Weights of a small image autoencoder.
Model: 1.07M parameters, 32-pixel images, encoder arch pvt, encoder norm rmsnorm, encoder patch size [2, 2], encoder depths [6, 6], encoder widths [48, 96], decoder widths [64, 128, 192].
Training: soap at rate 0.0021, batches of 128.
Rows from block 7 of the encoder of a small image autoencoder, named by matrix and row number. Rows with one number belong to one neuron. Each number is 500 + 40 x the weight over its row's rms, rounded and kept within 0 to 999. All counts start at 0. Numbers have three digits each.
After each neuron's rows are labels from the 100 images, of 14976, where the neuron reaches its highest value: "top examples" is what is common among them. Only what is clearly more common there than usual is listed. The data: drawn small creatures on textured ground. In brackets: how many of the 100, against the usual share in percent.
# fc1: MLP up (encoder.blocks.7.mlp.fc1.weight, 192x96), inputs 0-95
# fc2: MLP down (encoder.blocks.7.mlp.fc2.weight, 96x192, transposed), outputs 0-95

fc1.12:465551546554589531519519478472520496548456519500460578492498551450473552495495549447507514502469513487499457529530426521535438533482404472537530454499472471483466466565497524486480600457499514506502449606509467537462521466482550497484508409441503488504446503472467514442457508472413517475
fc2.12:541518512425561411524477540541487459552455507460548495471456502535440562519505464416465509551376432536505445449467478550480511443450459464483515466512490473501454497462536497440521565529504497513580507535525468468482549496457506509493488426526522511528484476443487424467462511501454515492
top examples: jellyfish (31 vs 8.7); white (27 vs 8.7)

fc1.151:471526523546443534575563462521479545470423508522470562465530488534504527524478463424515517544474556538506532442537514489511484457498552482588518584477491526531483533544500488441477487477521528497460522522491473514555527484484594430552518586517455510551584514505496551433448550506457453497
fc2.151:537534553470575484418546543517483453506544495446523466541461484453502500526465538571499474475508497417457505509435491495469556540470486517443476430556493513454448466500531540614523487464491514537507471486514464519487498528515461570474555458472563504434462510500492480553587497476574564473
top examples: spider (32 vs 8); jellyfish (28 vs 8.7)

fc1.53:546524498481519580524522504446519460480535497483540451577533497480469499479514481476466460522495578437570535546529513490460453395555541433439458486517546522457523482521488529459466486473532491541509529566513551594526539540539492513522518522494562427480567499509566543485409460521520518477
fc2.53:462451508487474456487527519559515503533423504461475527502474531483512478550494508487493487491543431556470453510423493490472555584488511560510508479478500446488507521495551477542502474546452510454449420466549425443456460454488555464474470463522443533485398558493482460528605561489487510430
top examples: spider (33 vs 8); jellyfish (25 vs 8.7)

fc1.176:439528455528412518521523508538514514441470513465541474559488541467465485457539447494513482479516566475508475530611513506489460574480580431478480540484511470507510571429535488521456493432439483509516569463422463533468473494532504448524512553538589478549558473530495492478557501468504534506
fc2.176:573450491521539551495518473415497522543486515473388499469516432439502447548476501528502536515450459498520546487519485493482528504477501504505504507487464550436496424490494522503509494505490532486472423490490548493495521509520515450539589517519378534452393468467386477520549482524494478533
top examples: spider (28 vs 8)

fc1.16:544477508424517473457500509460574469500489502460520486465467486445492495536478437508462460497460492507588478471498473597477501421454498486552509527525444517518459530534504570519438453565491440500500403441572474507488552457439449524497481473482545516483577525451473517578522480484433483520
fc2.16:547562443517522463500527513426500518504593472536521465462478548526405531525500445478442435531456436504584544424458499539576519578454464502454508506480498481480467521522447555512480533499466487580489543452541458507532488527456518487471466490464512539502471523542461525502467491507420515569
top examples: white (26 vs 8.7)

fc1.11:477488443545400411485492498514450532495514497574560495432506535535533540510480517572573479504495542525510523540512516508493509460506564563531515547482468503517550506463504456491454490589478483454530557515578515448500467421490475396524491562540493522533452554496507558497462452493550496468
fc2.11:482545523426522491572480497578514438495422496462528550586468483472453493483484534368502467492482556449484507466479472488518523516489495474477462530489533475477504513599538562471512514474528518548464458588480485542508550574499523573499498431498492484574540475508536454460490543493463533497
top examples: spider (36 vs 8); jellyfish (30 vs 8.7)

fc1.28:451538547476533557455559519532509540505510499495453542463500499446480516477486437464502550500487477490448518460475421450543470486501391437460486473500457506430502505552511548458517499434517544542529490486527541472524550617536558562536499459447498505535500515542410506505444469479437499550
fc2.28:482381408485526525533490486479503530547459503498567481511489493501512450509524488554539486529487514530495464538461452489524464499464465540450488518556478514522479487430486455512461504579514472462468519448489490489443473472491473417475560469499457589426404569461495479561417479541532497548
top examples: jellyfish (29 vs 8.7)

fc1.177:546458517464428434558442506486475510462472504520451468483507505544563526475423474528494475452493495495502508464513507500528529526467549527588401550445536492558440515517473537495515466502480514570521524457444574460456531451487442473464440493518549467495610440445462473494474517516552523535
fc2.177:452487551466465414503489483482529534457478483488467443477515436501487551569426466455435472471498413553470554480416512497540510457480569441585499462497524516484476551533532547537508489503443542497519490510524471430482476472499469519508465505487573455495580404476500494557537550468526513517
top examples: jellyfish (35 vs 8.7); spider (28 vs 8)

fc1.31:496483483507504506492517491581488534480482482480431500476516535512516475500489519512584533506470575487588525510613471500475489527512560566515419597515525489417510533518524546449517412455487522570472538498411562557573502523538494426501482518537475471501474509515438486507472482462518513503
fc2.31:520441523525482552527504496520583455547455515480398480498521498538516459510521552516554467564551472456591505537601525484461446451512458541484457544544515467411526491505515490476474432470460578519411505488479564508540499512491513487502445513490479443466409563480481522504502513497504516512
top examples: spider (31 vs 8); jellyfish (28 vs 8.7)

fc1.33:452444569500491474499466511535476566546522487525490402504523514420566516511468483454514536426539582522518550493447506442485554571558527497494520501490433455509569491556506502559540527503458460454548467539472467491551414576485426508512467491494477567504454483535499501521522481508559499507
fc2.33:490466519490472453494474473555475526525445532547508446519509496435550499515475532442525521458558558488542519486484470459460512538578493545517530532510379471501557519571525516551546475517458437417525471509481468487559411567465442497570484464504512589474430494522535497495511474507480463470
top examples: spider (30 vs 8); jellyfish (30 vs 8.7)

fc1.180:478480455489521511505478536459525535456464526477500409530493597482484522466523474511524442486499397544522482479481517509483512537519515460459511434468475516497550446528521573458505404472500491432506543604457484511414528581548499463507487542464541515531428462468470472500467508442517510573
fc2.180:515587443460567467538484520461580497500493501439505405493482488493501519543473470480502509484505374518491534478484503545489481466423556494530525476500470528489461451439507520422508435547488571460518481521482496528445494534525466500501537498475550498491483446494417521538418452484423478567
top examples: spider (29 vs 8); jellyfish (27 vs 8.7); white (25 vs 8.7)

fc1.60:512535520525483471466537494501527486518515479564529612524506439505486506477484561476535595532479583502492505541423442494518494442535500451455526556521503446501455534537458491534504597445483458467545469566499519477558475477468491574488517472458507468548506535524521529479375448536503479488
fc2.60:527499513528431494486554500534524506522568496551525620501496413493529470470501539503481606484465584459558480498490470512494523458535437457469429564499483457520450484514451497596501591482490460487514463507479511441554529493462489583472494504524523482541524550477453479456463486517457506503
top examples: jellyfish (28 vs 8.7); white (26 vs 8.7)